config.yaml
model: "image classifier"
dataset: "drawn human figures in many poses"
train_examples: 195000
image_size: 32
crop_scale_min: 1
horizontal_flip: true
translate: 0.12
targets: ["top"]
num_classes: 12
arch: "vit"
norm: "layernorm"
norm_position: "pre"
activation: "swiglu"
mlp_ratio: 2
head_dim: 48
fused_qkv: false
bias: "all"
qk_norm: true
parallel_block: false
inner_norm: false
patch_size: [4, 4]
conv_stem: false
layers: 12
width: 512
positions: "learned"
pooling: "class_token"
mixing: "cutmix"
loss: "cross_entropy"
head_dropout: 0.1
init: "torch_default"
residual_init: "none"
optimizer: "soap"
beta2: 0.999
lr: 0.0012
beta1: 0.9
shampoo_beta: 0.999
eps: 1e-08
precondition_frequency: 25
max_precond_dim: 512
one_sided: false
adamw_lr_other_params: 0.00085
steps: 5000
batch_size: 64
epochs: 1.6
lr_schedule: "cosine"
final_lr_fraction: 0.05
warmup_steps: 250
weight_decay: 0.2
adamw_weight_decay_other_params: 0.05
Rows from block 8, named by matrix and row number. Rows with one number belong to one attention dimension. Each number is 500 + 40 x the weight over its row's rms, rounded and kept within 0 to 999. All counts start at 0. Numbers have three digits each. After the name is the row's rms in percent of the matrix's.
# q: attention query (model.blocks.8.attn.q.weight, 480x512), inputs 412-511
# k: attention key (model.blocks.8.attn.k.weight, 480x512), inputs 412-511
q.297 071:437594506546507451449472569515599413522504516542510472500459559519473469500460537434530466546539544526474504528479540489533505523551473539503498505475531546455494447454461555460504474515409495488514563489486547512551449511485547523464566511526502439517446458511458477537507444438508532458479523485509
k.297 068:539529565548456519490557513452503559538514520483473427465508468477469549440503510548530521478404467582568494481541474496516523615541515437471488546448440558474540475477503568468598479490558444417512466520459508530477535439554554528512534547512581501453558511476511487513472488501517456499504566460502
q.298 084:541528494494471600488486552590519492502465487511524508505540406504493482458529543526488486554423484504536530519462502494560554483455493460455525544476474494477489540521539529553503518488542557479504501539415556554443493518512467466482497554572468472509536514532480529537485606505537449495512520487568
k.298 082:463557458557421538521494448444492536528535473492510445481533546525448451510544510457540489550428559488502553462508496528492527540492540491459516482445541506509477542481424531506473543499532491520438552562454450518534501446531421490481496498490464475576569437505496489438530527530513458485508506424468
q.299 078:546477435504550495487529469544449454411467485451421464555432522517455492488462527577452513544529496507541481588567520534520485575535504437473468514522432461455488534497540517424450518496472538460454599470524464536467455525535506477494501463548501442489503462412537460511471512505486527451408504447555
k.299 077:553518504509492474472474518473505504501473481507555445531559486554408501484532517496427496541550478554509509493494483491505509541447437509498490492532490554522492519540466475422451449547533453551581496472520504482521556477518506515565530464569505516519440583488516514489456523500500483527477455529536
q.300 076:518503496530561534446485527524501456499524551574463436530518491522514462553531485450570511533509520598473597405464527518431491568516415549461472494483549577529521550564542530518469517508459566485536433503478544420501540474496503482459563486438424526449562439440531528474468531530537595484527536436553
k.300 073:482431527454520461519535483465550452473479465498457544485518534527467469466501431545482463499532469524479536525460438493462553572532483569545539562515463478502491532428524559509546479481517461445526465531516505530492495466487530562466524485467529476450518555562544429464478535445461446524526490545432
q.301 084:551519452475501577472519465522495475533491446493483515476470505521432503494477526484554553504530499454521466458515462457535534488476551475486535512509549523513551479504456514526545529489497439446520524543494510467503515465517568420444512452529514527536448430513476533514519564516505446576529581500428
k.301 080:495531494480524485512524491462534492510536551506518448475477503478509470539429496519511453485504493484526464468520479546425521475490480492501522514554448578562467513485484521535454454463557515534418508562466479486415522573458559481462505461443418495458467488461564518485466528463427538488454538484495
q.302 086:424482498471469432513530461481524535542498468504472544458464545525425571434463498495527511489479527448517485492509543513450491546554521515489538531500569550476489481495482511570464466474482432557533474567516447534492536480461443496568506488511474460511571498559413489474546582553469438541565462473542
k.302 086:531498491560519540480428509454525417444454537542507469538535517494576494516477510465418493484535481536486461484481502496526507496435483501508476499476500492447508448440500513411580495471423502442554478508418560489516482552430467497543412451519478545501527507494508517480455472477529482496434561503514
q.303 088:547510500475458473527481515473527528458509481451462524540534537531519443552456527557504594539522458541509502497457433489475538470507506533550470468526561513510505520507575492507466456485563476532480443516459539488521493489467412494484541483494515502506519456516514474478483437534543380482544444433490
k.303 082:570503461432518473455551496523563478515455495485528488542516561524508482444564518457507490496524528457585417498438513504542527445515466488480622511517526496512560480430428457541437496507394551491472519512443499474513524532581481577512516534526499488485481512472446458446461501477485447552482484459531
q.304 075:493520550446545528487513479459555573561444477588523522548533433513477501514590553491494515436494453490474529477543449471530478578539451535526518491508522515436500418513470466467462434520482532505457569476479563524548428507576530496456425544505464508457493487550435526544523489481467530535426446491544
k.304 075:444558453536517495505451536469449532442590445451507458570543497432524484449547475518521478494528491508491542497487510456478506496487518464526550564589530493520476505526553528508508502500450510464491516515478536489507542530400522459504528507514454491542439481571522479485502517468493491500493470528500
q.305 074:475474559515430517577497502449449534524505437462583565450431612511420530506456512588546516538538462542474532526427519453506403473502506575474472555520492524563425534521497519559444476542546470471561498430481558512513529522553409486548449540463501466449518461471486508477453484451544416539561477432534
k.305 074:491520538559574426512485453540494438433477508476450498464517455558488414548469523478515517567578441458545457455428477457574550543509468562420466535525508432516459471531530516451492574550465463513453536502522445508541426494517491561539464512525478487434511502508550540453466486541481502479490539486518
q.306 081:570493466508546464511604475450568489444476599468445529470543498542482536426506535503410469533469435473544454433470504464573560522504486412590483548495518469522560465442492460520523494480464478485473497504561467550545484471555479440528588502529424535477510532468540478496485547502446536433459513462564
k.306 073:523451481493485577547479457516526489506472447501478560538489496508590438479530559543543508474500467525443525488488533534563537434437519508562575507571491553537551501455465565472524472517430448480514501461469507507501428472502407500439444576487501476462465488484495495454438487438489473532420527516514
q.307 084:498454478429512526534469518504516519536464513516493531494529470429540566488467467536483556442483531436446522485542432423541446466448500537497496468512461468472503477556520553561542482545547518524469438547476481481439473461480505464464401494425502532544475547427456525556475404538476457560538513446455
k.307 084:489518438490544560462508557505513562548455525498474560461430572528522467534489511521481463539468497542541447514520593487545414416483564495515488540554480424498488470481508472480454414551427512470459550530531520521460533535527481549425513537542462546505470444526515493494517456550443474434528561456470
q.308 081:448478514574553493547519455523462452546488531519462469519560468517566493501523397519450462574546533508520413575428494484544550429524510410496521451479570550465574519483527516504586489543594449545385438541483565488486566519391480471554568491454518483466527449495509511458448439446513433447456449486469
k.308 076:512423463430513540417551458452484508542522517480450524535435544501498461489538494470480489428491488552572516511498457463560497445542479465493546525465499462463554550412548514526497503508429516552521437454529536438480468476594473517534508488487506544536517485551412530521499487540460417514497430555546
q.309 080:539547537456549490481505479495456499575492566529422413468595465516521479457528430473443478534534507414470576504467546513450541516573454471508509450431440491523415550445476472538490451526551549508533466528552553483528495563511437500455479503504467557487531539530487451553437461448520527454524558470532
k.309 078:532452437411477499480428491473483563494434506558471581475460538568445467582476569460546473496511516529444544486458478551504490426572479570449478518485467479483445458519551504487481472559541461516515518450556533479479546435537518537540475581493516569473511536545465419469427516539467493479472472555512
q.310 076:476512559467554509484489500532500453503471508491502506467507478510520457548459444517442455605479499450440455544474479528465473491452487570553497463504512507547467522542568522502488580518557437503544402539559454478419568524406585494448506481481597506538475515496492457541457480493518549543553583537454
k.310 070:414474495556578497452471533517496531473472476548457530529529507562584474523508518429467488424497490579470523480573544520449498539480567458492469508542477519510436422517523475582484454452535534494466450486521444489452447520528492541451538444470431473507499490513523531512545532535555535413535535491525
q.311 082:520445547474500581429442449486544531505465413517575476472498445475561498550526586505502551475481491502468458475490445501508558518473518458486455546492498515532535434444513563530455554475500503480552524445520474463514443534498537447500450475500569532548492549529431558496484516501514521476509535523508
k.311 073:476558453503497468480466579567510549519563432466460508512489430459521503505586479486482474551520548491443461486499453477475510473427486509455501520561503476465520514576467450516497500516552555504540539545552513487494472556451524495511486475462538534537496534430443541410486546440538503525527481505491
q.312 080:485470455534509500540500553475543529519535584538486442505526486521554509482489442524541490537472526461462563510478502510482548532492505499516452513541456541484579489533460426465478497496500566480483470452563517526492511527502531513547569498488468493539507544454572416479518467563527566458473477482591
k.312 082:496437466516543487557516448514466537557432541472517547516551537554477473526503550455534546488440457481474483494482462489541439539536600483498542536522459499561549528499516501568480456551508482502457526504504518475519534471539481569532544499426490455505437456554536481518479509458511549523506520457469
q.313 084:557507546584575539457428472492577545435454482465469470512494490531509476528444545566498575524499521469469498499523485570472555505540473501483490510532476493457501504445515529426518522472499490488469457459545501538534527512494625492517512445514508561467538546439494517541515493528495475566408510437583
k.313 081:462434484561507540469474550493360493488513516497533546510454516564530442560522532544520502449462490490508539487524517505570537450442532547505495551542482544590432519540526449547496533580531506486519526504596484503489450464498507472448592484442425447454479521591481537550454484585483507447506532518507
q.314 084:592496552552550544458496527512439541529398533482479482490505487560558497498513451483552550515581458524552554587483516534512490483511491495519502522446467502486408520428462515464487527482529503519478457554507460467523461543547449436537453484505532547514457412501525442549493506490521499504535500490523
k.314 078:523523520470528540516430543499518533501508538463564496517499514566420549557471475481518518482528446492437512507438410483528520520592515561483485514461479455406474442450539469445554466505529447507468479421524563485514528483469487470468514499498474524446508580441501487460455504545535476517466480482461
q.315 078:501533513529493532470546472472476471526513551495489484545526501572571501505543479511428522568554487554606503553463490505526498460486498411491501483513484507543575487532476544524430502450541494534508489417508470487537475501462526510527449494560474538499503526440585488489540546516477447490523577512497
k.315 078:433568466466512558491517565486486482534508457492519542425452484484509514537543578476549508543454527529492507528484506568492549559480443520519573519453573531488462518525462515513515537564459486522543492461468541544554502540535509495513506532444406473515539529458438413491519545407431491512517562481533
q.316 084:544457453533508554464546563529444565512522529422530515508521510412502575560506469497451473466468523545511465451462483453410466539507534537509512518520496506512502466465575495492425476477538488523529519492512471462444512545486509520541479524517488473551559547478448501525441523492538516445507437460472
k.316 076:479500547453559480534504507510491427459522512553474556506458521523448436479566473509501476528510531465500538475547465454556545555506551435579438534434489495515486576534520504463445500530487587508505516476477488500520493434474506476463483481496543521457547475564504591536492534521542541558562481581594
q.317 078:477496539460552592447483537531488429445549492509465551478510489469402449446451517453528488532527488496446539450564458493543471469450433501425499535489481467527520482543444549464479489528507523538520560467511448447479506529457549564521506517526457553444526521566484548528550466559471460523444470503559
k.317 072:510463492522468558554471513493455528542491557489484518476535513477534487510523456518526516463543510465489447544473533504444537475501443529459490442596463506522514466564451561474494526453471494525462466544565428521420543457455536490428464437496482497493486479505466551554464475454541475427546538478537
q.318 075:530443491499472510497482446562452491432479475497554515434516475579396564573486550504520524447533502474482553475482508461459486567500576530413456486537441473531500478496497547501496505451495439520549456495485500508460527483536533504486551467500470518416496530497556540502465517557538492540435527481569
k.318 070:552521509554467540432472516543452436576539446528602503492476543450495502567503501424586513454492457495517509483524498478442463468431453501495505405498494544466496427442511449546419534566487530538448474548500511486496464493484537531512432503539524496547475461487467565483437443549461556474475542498471
q.319 078:525495446421532475506476530505535470541482514494461537442473478534440513492542563477535488507570450514525468462439506436521569506545545481484505476476509533433428532542544471513442555453482523500544417565459534451577558465446446501562523516509557566455428521536461473481431560555487479544479484516570
k.319 070:513476539467539446472458480511557460529551469481495453454526557443504472483493537436496552445432476474451516468421457520451535432472515480518563440540496524525573513506466482449554533461523459533489554500499498533521498487502541509469449478532546521529479443511512544465473553466548455538470482527504
q.320 083:493538527498461517408522538461476500478527450514496563451515497477552412544511483506456484413492494442564484494558529446530526520439471478486438477547482518531471535485526519520427514491499516465497557486474448470454518487562518559440564466465477488481570492461556507476471459525499508484455530495478
k.320 074:480539444521402492509501553529544565516501541497531445460488460499476484513480456466472514495518530478530529426509530447481473528455546474505454459485544490522434472517515528443510506549538538543463539490505434529551478468515511441497530480473510605531456552518518488528506480477421509560506557484491
q.321 075:521543473547475513597466518494487464539529455476467479547452486507534519476457446454546462453470439462556468451462495528479542444495475543466473491568527533512464478452556525462584487532522490571464471540434531554496569518467458547544427463416545513528526414566483559510570417535586462545471519540535
k.321 073:528551470476493540518506477464592565511457539498512493497454448481438479519447495521539521522428487459556451522552538523583498514498497522498478562473405515460533517506482457537589517552553516467438451562558499482477460460504577585473538458521483496458537444575465549504449476546424541453473509425510
q.322 082:471446532446485490487471455507464566483451505464548548487513551460501501569553548521543478439486461484517527431490525529552466511457502502454511468544499510509484488511445510530498459521531485452532563451560451547522488529544556467506465532485478544442480566558553502530503518486515493538530453522554
k.322 079:459523540514513529482507607495462568506532483502540449541500586519518414468430476546512546503523473420527464466466570466503500503510593428480430461581495491445436490491483495527456454543470509545422511439492516448490463455466538512521525530517518525534507514501463484415476507472488505454449566507546
q.323 077:440577545549478542440549449489544496474517497546470478544550480592438496505470454474540568495531544504533538456485525495572528484433567439528537563545512542503508530464494561468474480454411515503523483469505538527545465451548470504485418469532507478537534474420496417508551500447470554485540538469493
k.323 071:509486570451533477548530513518476468483520509518511482509530528499449474442509443557517457490500514468499454437474558587414511520412428546444473513518466496477546478472461562448465501498552490491536572448545523516453496549511538529490457543506477498478528491537470540543504500489470464507492422572466
q.324 076:502583472490489443533532533541530550496521449570526485499456485554463448463542571492480483444457488513532491441471510535543455511484544549490456549471462491513475502528582510467537495493552501480460560581513477442524552540550467542523486470389519481483475491596446582505578427508510481537532508558470
k.324 066:555500529470482534568474447471469547479507445509543529495468511409497560442524478518459459516470509545456494490551524474457530518513483494576524480459559483467489498426470489510484553475507462472554495449454510559428503520495494540487510470549444493496522490446509539561494539523593439514540459474451
q.325 085:511468518436556534534499431515545467420482508446421531519449472511522433553495494509535566555540499472488517511486485536444485546475508470442500514494550495481525519441488484448462542517489482543547527524522448551551538533518600538460500484525506538560479459505539519542525511571491480471573482481526
k.325 075:574534536523514518516489486501519429464498479470556441518500508555414497500474498567522502483493488487460449532523424451506439485531521570458463472505486524510538486517518477474506517465541526519442462518556526527476567606455496604442489515487453485441504540449535474500516529522554526468562455572547
q.326 077:497456566538537528417490483496526560504465520486516499423494420449459515453478555528446494527492491466505502447553464441500470448547533455560462573457544536466471524565499542570471494529475488482484480554486521552496510492546525535501474473525429552480542530499476439533556486482466467541514535545417
k.326 075:564452545531474503468425488497515490540508529490443523572527470517480511495498496549509475536480547527506448511583493463547472487425523506551486454502519463548463492512437527508435474513474556461475471455517479504546456516545452499558521480463516455506461493544532474535547488439480437496537518454528
q.327 075:494509448531506470545469536534576420490496528461561459473454491527439505511539525500483592473559573562465537451455566425509455512508502558485512489528427508483413528497465458562452525502550530519534562517472534571425449477484465518512515533524499502563473485463479529498572444477514440518471516535483
k.327 075:514525479453528480576477400542518506510452523441487489517501507524417511486496488475525511515466558468575519468466450442429544511507567461458516512469548520484546540457487488477481465459576568501515467471457515564495440501490546508486508458457491440435504465486473469528479553436545505497469504472475
q.328 080:470527504504557457480523496465581457440486538477439486587495474431513503518522487454479438520436533493497557499559522597527529515557474491507489440431504559504497563531494433443502533544551511480568487460595572490536542488573498562453526509558524529441560509532502474480525447556467581451508492548505
k.328 074:497514548449512512521453426475577506571494574524474474495552493431473508509486437515505546509538476530519489544512474518473463502545451495538449503511453467492473440543549563461495497440455473549487511434442554543505572467517507498544472521463539554502494525577510459476521497524506561508461478538485
q.329 080:427486520493443455526481483490449469510422461431519406573391513460462567467552484562486527488511509526528441492539475477514540486557476539569536498475446445557555477494453530433427434555533567420499462555495518513547424554446553511507491483441489489495461526498515428544550490538510547507522539547455
k.329 077:510588548552437485421518534540512532512507460485447472487515529539537533445478503493476476541531523479485456501482453485508479521457420556547506456502489577487472519480449491465567435555545577506498500518455523491494507571435470456497475554532477498498514462459461498520549482517474546509559489494432
q.330 076:419524488471515473518470455533544536499504463405555511470501525452535510468462580492470489550415523468466465557490434591475514540514482518516493471452526487508521482511554509481449500536521537533504494537508437502518400467533562580515539580507443533524448501559425503448499573490524522522469481498428
k.330 071:481535505495502486578563437536449495519523513522530490483506504425496489507527452514524551544514532452527483467458476458468475528508550549483509455505503482531448500499436573525543525432527525515520505513491505555556421551533417443515529387503468530586452513495586555489457570477474537483541514522522
q.331 091:483496513458447525518480548481483547498573481551545455490425492504483476443518464511490448530439539461467479453458463519520500543520469576466551523427507454464521526524484469464465459475464475483558440486450478489451541550489439485586490499424483498473548547559432530438454496541453482429472472545444
k.331 080:556483493528496506466442523546506528439523487484427517452525457512497558544505500457483479473491524575480574548461429507560546581534445526501465546436470518486482514503504554449575473546506455516541460482410510432574515486491435401517443488498559521464539485449542529467501431551602430524516483550508
q.332 078:525520510449441523544482521554512450561467536566482471521526533484489511481546534502424440500497464530534512555566514481494525469468499587488536533493558542472543503519447457410505511533531576531467473502520507524546492482482524473536517503497530497575540544458516435470558509482495451445437543509545
k.332 072:453582578491511498554532468487438557484550605530464505478556450440450457465532582453503510541465559505526531533515487606504516519550512556560459487550554462498554507546450537523475508471491516426493538540468408506434534466516500477536463501450461477570434491464468462528508527455433545491439540446504
q.333 081:485516485506465576432480463478493564472555483542456518487507471451449520448474580466471409549511554522499523469493513477462478517488460481439451505536476525584451457487502446495440494539551512452514563527428495514551484472514501492468458549537538540435461487522554520565466481472496497479533579470497
k.333 069:478504455597479497538425593488497490430436428493460518491491399473531467500496422541567478512509502507500500478529484507507528478468457490526456503542550452490479492500499552519518526437542436501532531509458514534563490474454439448453510466487460548559514449499528477548554498463470443532472445495514
q.334 088:511454480515469538539479483489472480485518486508540559561570515558518544520522471474423482540482465513523463560504491526481549450532496502460463479475446521504469527495489535510541493452460500485433474524540467525499495509479494412512503524512537545562498524485473467496427545453562445456538530491509
k.334 092:484489464468503508470546487466431509603537517522471492485472566517509493518481526494549486540433489474560523449535505523484532495559546443459505500486532473481532528529531467556511507517439465501494469473555534436502468420563492476531552490486472471541574452511456515471536449545514480470474480497563
q.335 076:510458550481535591442475484502498557455479504492542539403431541531585510539503529477523557544577561492452468512424539525545480547432507459451482545486499494498549479503517414468441520546516475496463421549549494544477506514466489478492556441587577513449447441506473466563499539554518491437491458501542
k.335 076:467506458514501493543536537459517534494512495516553523496544464470481427588508592524530493468522463542540540492551487438516487442477458506506533567457516489490534470536537414596415548503529524531426482469534517554530529425489577522554580447512546479494488481536520469468519435530485486497522461499505
q.336 092:475479531530534483555438580550482462579544497538507515507507513437491475579520431511618549438505516461510447450532515495564453464474523488509482444466452523528524534493523550487444550528530557500549496465506532529421534583476494578459524496469452512432484490495532511527461539519519555491513491479490
k.336 090:485534443499463552523503462461540515454468505502470475511472549541456511460499520521480520577508507481517523470508447438534458587491502541472523519436441522508468462509483428505484445523548484554513559515464538486504544500538523457542512498452525430523550554549460525467408442476478595461545474472428
q.337 099:553467484511487490414569437557437556492498477502517446508496491462543491506500504565483566439443531549452491449523561483517570509592543495484491488493556520502441499482466563458486528460413553420516544541420493418451524486445472511481455573434521447454533506506503447517532533557498498440513444522549
k.337 089:564499459514529397472524475538412485550538442539535498536497550565526497492430492447525502518516430507459474541517556444492529442491500446570568496596474511502504552466533501462559488559447570609449428485389484518453482408512498529520501525532479501507458499496507497495514505440553493504448431514482
q.338 092:460510504559492479529488508535500589533446564514484504547488550515499556518500451535474481545555459475498547492474512482484569469487491550483494497532522572501572448466467473510501496459435564499467552537546500470480506547444491426537556528536585435533479534567470525499563499546452483458488491567514
k.338 097:461476504505494537414570557489570523479557506511450525416459510525502517483490524453468458417482475586523436491437519518518518522464555461532535523529479497480465531511525547467509522508407481497520520569506419495520491427452513576522469458472522506529586453444531425512419477452503436499498518458520
q.339 091:457511439501508559564452507503451427503525493460477490489527494559484437547539459474515488443451509478423500510513441534481547439504491519525512476511466448469459567506558572532475475559518464405516482516456561480486500461472443558483481514508511476473471495532450498508514502577461537557446549527471
k.339 088:474476449581525509527484410455484459500452503560499459462545545504512553597545452478541460451582410468504474570540485424560509496518515446514510434527517540454525411464496511416471453426469559557494542450522508461470491487490493471448492544577488431427522478538489524581516525499539550444457551535454
q.340 089:511536490450496522442504546497594458405550459557481541567514525465559447449509496572531521449493484468512472499471494470478399431498544501493458498474478577515481542442508507532536522498536494465490552436485476541476512517507541497574496433487497507485502453466478472494532514421530529446450443532513
k.340 091:501428535561515389476585464510473502490564479528543502538426427458450489470460526496530462462477531516473492500474477473540500538498435493509496453495475495546472452451455503560457538490504531498492519476500509497516559488487486519507500469433562589416538541558489454452380468453469500553490519536524
q.341 095:530491484542556485497510443508420537497478493604490555527546540435430463443526483511452438437535556533517509496467510506445474581430499437474493501538540469525471457481544506455493515533471480506472521497570489556532494494492441460537435572569481462521540482433518466477472481458549482548590491507476
k.341 092:434448559540471426532509502449507495494498435490547485538422515518464454495483548485487513525488543499480514535455440487418478531485510561467524503547517548503489471431512525461497523498475478584498483489481438498421459565485470532537492530489510579536419429488441486517487520522532523507439475500545
q.342 090:517562497621485497527429441496520457439485505491499455472501465547500475486459530502489524566508566458436550548502565517503468501482522420475504451468477488508508502566541509409455509534504438530493518603555472516518484452484570559459425461496468509480444547485519514487495472474537521486481449496457
k.342 084:449487448507527478467452504491497439421490476503537542524497459512515543474470493479547498466490499555544501506487453425503534453455511515420505498450600463492521488497501433483516465479590578460486551481529484476511544525412433507515522500522485540526479430464473470508473549491452534535422501607471
q.343 098:521496532503518506542477614451511421482549525480504514483519484471557438515474452429525567550534458510519565534458492538474481498551498504486475519488528574552519476477474449494483427511453574511511420430539567524438534468468515548480513461437523446557512532501509554491483507550530479469499522527445
k.343 095:538572493486545510520504568546521474511520549463499511515450496428502439527482480416478461511591508397488522516452528539491528508532440527589412514475488564546517534479543508516437472488506504487532510457538546566525467492459465484448483528453523467461500516510583450477600455441517470466537539444500
q.344 088:495563556510462461543508524504500463550520459455528403472492470533443482438491457499505500567525491507397527464523492555568501468496529480571483546458514553533514579467536522446545511505503482452482496509489473539462480490503545514539533463453411571500473545448594523433457492494491473516533458510468
k.344 089:424532500526468449522497480469456489503483445447474530517502496522601517479477515487487554569534451540569500534477525582541490523473501518442482495452534528486583537501520440530462425446540594447557582425528564517478454533523511483529500506533516479476456501427465556525530537507501437517504512510446
q.345 113:448452480384556528485530390514508496531456501502484518550506488499489519542540461479435474435430426514536551551422551486554554514489527504481489496468447377509443580501426528524486504531485478504525502565476515401486564556531442501475489550423548515495483462506522462527485499440496532542526547500554
k.345 096:511541479557586467451476494520548498496430505548535458494589549520500564507512504499543497451513506508496475526491526499500545529566547510544595488568521486408491524515444567479507492554440414568523442544491428515518465538434542533514413508542509524488473515490555517571544538577498459468545471485481
q.346 093:589544456522523447474533411429494561527563483484479448534492494531554467526496483465483473523565442424498512536493532473517572483579503547505483498480494495545520415531534452517502453522516478588499525441426461459542527500474447538458481453472557517412504494507511532583477453439535541456521476515492
k.346 092:514441454509514513513475559531498531537475537506474516525449504450580499473471470554479505529512556439507486407591540485482530446509504473483541429577530502422478469510473561534516597451514511522474530462561572475538462499513518530488486562512413492526464436532508546463489511479509503583468442532514
q.347 085:494387573397547509446557516561492509466414528493488469452450497529469568504552453475475448539499446497522457519453486453444560441482529484530560474555531497472484538419478465465551528459465498474547536493472444517480462518500497454425486543460431488536453486530457513553491464407588514529543440547521
k.347 088:507496558553505487536532508527541552535466536474556479577493475487481457542454475529538496461490409422496487528498513552483551516441480498554459492504555578534489512552464589453479478523506484396455548529440400502500456552445555498451496484486465550475564459507529467475551515547511400433464526483511
q.348 086:503487474547461522525528501616440512510507505539494463457567445520558488479482485552556444529509534492455446505500463565458521550616561567484572513494532532530507495473527499447490504448507513473476425514524517530504591520445480580444532518528466485473513526516470532501532567506490472461489460506500
k.348 079:445554451460467519477477477501471494448564475501511425448496475449548472470520553523483453491553469522505550538400478521525467447489557506509536459473455550539513417561468469578532433462431419543506553496520445509514541458510476575567516474443513504455495488566483473540427554520444469526549563450531
q.349 091:511460472479528501452548553587507456478522436495494503525482535487545459480503562499465436485441447460500473497508558532550487501447560573512485484543473487442521527479447496479495535472487457545490567472492466495463521541460439429507455520511525440464458541505472472505517479431453488548531532517571
k.349 090:511481510513496512544447491473471549474494512479498481459481517539516488483532552617522475452429509526463555464506550490535547459529524422532522469523535423572526444495521576479445444543458504475435517480521406478500537504455437483508478491449487577522556434462438490497504478582497502536444504553568
q.350 085:455560461516533517525438534480434388496518521515523493524536433565477461539423475452535594485461569498544541487457570461509458502526543433541487495552551474520485509491507404492449507461454522471517501557474464566451488505452493532492508495411476539542514455430534580549502458422551540465505555428532
k.350 081:478450536499441491544474469550517525457533527516524400508560521530447562487500546572525532572457494500499573569534515524493541430492494541474405445458540522541465535445524472529471433467502549513475552521488502547476497544481507545525435462498517435429477490467438567427486466496407546493451511543527
q.351 098:519476508566430472477488565504463513409470480479550512456519537539563419480507547524414496523567511453443504547536496502513468453511536481513517535527562542506501423506469450513551504474500489466394541511559514463518513416529535413498486542482517503531548525506446472466537541516461509451503482492485
k.351 101:501541577559458418510525568463441534591564550468570530481576509499496438517536512500457538470501467483478533466489421553526470461543504541512436521578503544553470394490486462472445479459460495524510578510497474533503489441541501535497489466498458475456535482500407462513516527494449470557482498475543
q.352 101:543536517508564581543554480452564437455543468509433554527482510468474529469509527452541492535468505499554515425514526437565434449410508467489510404529502471497479473504509539586508510506537451490395495507447546523517475549550496496505434544526483490555534447448502526522516480474550600457514494470544
k.352 097:479433553525500465516539415503561458453430506487482506529456521575497486503484483516593477508464559469438537507498497511545493543487442534438526406456405424430451494491484542540518505491532484477493505583515548485444571605582537534546488533453466517539515521509410507527479453538497597436497486547488
q.353 094:496499523562492463444509525548478479509577548470520470435447498476501545486498466438493516497500578543489530530494531519589479469496415496466490427502472512449438447515507541530599571521510520531446503505492593441535520462535483577530451466511445559560563506505490511469481545484551440581553457441502
k.353 085:494485561452527493365521545467487492514485594529546469482550547521489475500453519523495561510477499535469546520516492477478489440547494562359460443460446538450501472549552456506534447504534476518508438569460531468501461493498512486529552533460539471485476519502480547506559544502452581516543390449442
q.354 103:446530434473463434512510448497464491509482438541473540550460521484538475518473515495495505525446500572530442468474501490461453551549558498503554497409508477512490555564519570503534424480506519504499507503535468520491530540417549463474454493574437394542549455475553486463503488560504542579486463597434
k.354 099:515571470512487546544524464532489489466461506557484487517527456546514550487580575522577517494477486493518519548491475392470511529495508521525506466490533463563478527471454505478495514528550496574445551534533477482494534535453482482489517448484550497521435474549521441516446537528517546517545477484527
q.355 101:484520453498476451490475578528507463508475530481515452542478437440482475532446523431537492467534507516503472510504526537539507557493445539454494495482433548438462510494508524405505463527476543415449410502528541570478494493485517501495496459580445485461491475501480436470436507540464530565529497517552
k.355 099:538502535476477520483553536573560497515530523472484555411517570501560546452565524509502489569470567482472581499513465490491493430517520532504554453436406528471424454512470499535451478538579548517519518552539533530467518487502455520496445522489517424517466497540406520483467523459552494514522419474455
q.356 098:526498493395523547466465559500518486481506516470550494568518453557541501505475516527473499472485478495510474538452482467511490523454469562540458534502486539503513491512495454555497452500547501488521529479493514520508531549468491475531527447511514547490484532537513515423472500512557502480511499570588
k.356 096:538516533511492448562481517495451454506540595471530500448503523442484552451518547453433466454502606476446504528511542607471521491417508462547515517496444429596505522457448529604418516493523469480504525513515493546507466494545435559549500509510487477476507451480464435531494541454424494511452470469556
q.357 095:506564495487425455517472497527515517492550449507521528501443465493504545502411537549459431532464528552448490494446536460518532518452513538498525486532557462534503487506486564539568454552512475512582440506533457409460538511462525470522505475487464504416479503451471484454464570564476436489435461459488
k.357 090:496473418522493449548497531490468518478532420518546482557524507535549488564495488520507550478534510480483410608557496532463504475515447533467508433558579518492517556520551459476539451462548534513493527563493546553481493465491424522473525449566519488507515479486580455513530555490465513519552508478495
q.358 100:478511565526523467474478524546520538520468508533531528452527480556564568541488494481508510490538480540490464519458519514477543590496505515511532458499498472478494491549495517530471506473546514512588478487432484514462461575480480528428540554476473495500469564484511526502517526499594421484443502500493
k.358 086:503546510497420499528484577549495478513493458516483520526518498440559516520479451504572520522480502502515491501562546504525489517474572567488553485504535521502488549517456417494494611535465526453517437453544468519585554468546555447506489522596474508528523528492567521519594543519529503475497484520423
q.359 091:550538504500546555494559425520471559548463432495513546461533510427498556435546486505448498433465496526560471446463473526483506448525523530504510489559453451560560599500505529446517520527467516516592550570445487449511515505440518554526451546469503534511515471465508414508546513437487504522478490525515
k.359 093:520478470509535473444518521485397488496506447502484485526461449433488537502460510521553482479492428487512506578509566512481560501437573440489524555579564482509516510548481551400504458553494511487448484529462438451542510468405558498474490422494489518430470431473519481512484488499498412482452486550494
q.360 101:448462477443558559468472569507487469468444555453508508553513535504471520473467453445584541442496512476573493499502487509557522472485534452472465438448452454555557494553518495564487490521497507445484466506518537551483516559562526478560579471500457491441449531538528570564443511555588543511497422554517
k.360 095:431484478495510507495516419503557476529473545494483436452591515592461514487441496480491459547534501462544518517517484547492553509454485471572489543398495542452528462493460513506505482488500539524519429517497505515412558565544515490541508535538536537463461508525491500432484425556471521404458501483479